A small audio captioner, trained from scratch: decoder layers 6.
Rows from block 4 of the audio encoder of a small audio captioner, named by matrix and row number. Rows with one number belong to one channel. Each number is 500 + 25 x the weight over its row's rms, rounded and kept within 0 to 999. All counts start at 0. Numbers have three digits each.
After each channel's rows are labels from the 100 clips, of 14976, where the channel reaches its highest value: "peak on" is the class under the peak; "top examples" is what is common among them. Only what is clearly more common there than usual is listed. The data: drum patterns on synthesised drum kits.
# convs1: first pointwise conv (encoder.blocks.4.convs.1.weight, 128x128x1), inputs 0-63
# convs3: second pointwise conv (encoder.blocks.4.convs.3.weight, 128x128x1, transposed), outputs 0-63

convs1.1:465475487529463471514510487536483486480480478515517480509505498544482448527431486521531570464478465486484516513495518499546515468446501534478505483449483484508468499531492448514523498536496468
convs3.1:436523500487527455511547489490505495538489492509529496483516473497485459512515554537495505519514504495494495487512507484478524482482487507467506535522534514515507504506548531504565513455503475
peak on: kick
top examples: clipping; text has "clipped"

convs1.94:525502551525537513518445481505491478522493523461472497557504532488505585484499498504508480496485458518535503534517518493517529502484492471500461489466516507452526537536460465493508492487511523
convs3.94:527503504498516475576524537549514469471523507513537488495554519511467489524464514523477494469512454522512508483515494488470468522502475563536479509481459486498537479498550451498513501500492497
peak on: kick
top examples: clap; clipping; text has "clipped"; tempo: 100 to 110 bpm

convs1.125:510516486507502524508475461522482472477486517508490491518440497505512483483492494480477478519448511480484494519488501426525493496522508527521494528483480508528519470464500497509513514499525497
convs3.125:485491526506497508491494505531525482502493558501515520508528484486502464532493508516520519480516503475499518467545506515588495520501497479518490510560573485498520467495474529512474506492488484
peak on: kick
top examples: clipping; text has "clipped"

convs1.106:480516470489536495509523478507500478535541490481521473505492481536514490505404482539522540481491445465506526572520497536502523496532500497467478508444519521482482459500494471491482520504511503
convs3.106:461542510544524549492531482531499515487476502499506502514501473507461456497538560504526567487527501513498489487541532445512506482468495497500527482522542499467499488511505523514505477533510502
peak on: kick
top examples: clipping; text has "clipped"

convs1.29:500514526493524496515506487528481485475495486520513471518473514501482458431492537471486515494494488521505511516490545503503511470468466487471504487498452510511529515512566491437492521479524468
convs3.29:429530510506487464563484521502528473506552511532512523497493467489515567474486456487466473489513501503503456470451526523538483481493530483487497551482487519529532520540507505480487507472494477
peak on: kick
top examples: clipping; text has "clipped"

convs1.63:496526521505490495510450510494465536520463510489480529510484490549481507525482455463482496490523476485496537489498487487505493452485522520478510535506519514497494501487465509515474500514471486
convs3.63:466492516509477487506507494441491493484563474468495497474476480482523581518472452521514494539459480489504478522546474512485492508523479503520497497511478521499495553518487492499468505504483451
peak on: kick; closed hi-hat
top examples: clipping; text has "clipped"; tempo: 150 to 160 bpm; tempo: 160 to 170 bpm

convs1.74:510475470508496530477518503464482516535493507450504502519486501467499547493436515509519510475529455488499513448519501503509524507523507487500489483523528521512498504510532512516463507487495508
convs3.74:528549518540509532506514486511531487495482546472506503509508513478476527499517477518542493450441503520521509470498484527515480525468445482497505473530521537535529475515505511462505486492532509
peak on: open hi-hat
top examples: tempo: 70 to 80 bpm; clipping; text has "clipped"; four on the floor

convs1.102:492500474453463507473551540490471498521510493501476448539513478489478470462422529493502508517471503498503494524521488516514511490541493471457473504434525512523516523545530501498504501495493513
convs3.102:486486508500515468531512499536468502493498543489461498432506487499542532511453507493481488490490556516500523517514484531514464496507525481509469499501488525487479503476434502511519476510490544
peak on: snare; kick
top examples: shuffle; clipping; text has "clipped"

convs1.105:480479522512507488513555493525489492494535514479494478513463475457514510521502439466520491542496437549518525528450526499522532455520515524512475533483495482530526528537476483480522499512537481
convs3.105:465494509438482517493449519486477471504473501499500536486532503447513483533485449500499509499536505471514456480536472504499522497518500494527499516518490470463474462510486516493455438474444492
peak on: kick
top examples: clipping; text has "clipped"

convs1.62:476498562496484469472507486510485516527490506485510454514454454460500508512485487543486484515526486527489429471466483501525529534503491471511477483480507545539534497522503521473496515512514477
convs3.62:469536509568533533474478489520532513511470495495522531526543500512519466495543497488495464518458486528493483543524567465497497536542522506500471493488514494496486538483483535502512446488508525
peak on: kick
top examples: clipping; text has "clipped"

convs1.18:484489532456462514492524517515509503489503464481475503509490493451472475480513515505493526461489501522511489525487504486458524483494524485491484544558515496470498514510493509519519511531474525
convs3.18:514485504452483523487504557503477488490500509500518540539524517503545490510488523423486490491504503482510487515462508505533490500549510544468499502543488498507544479478489482474519525471478494
peak on: kick
top examples: closed hi-hat; clipping; text has "clipped"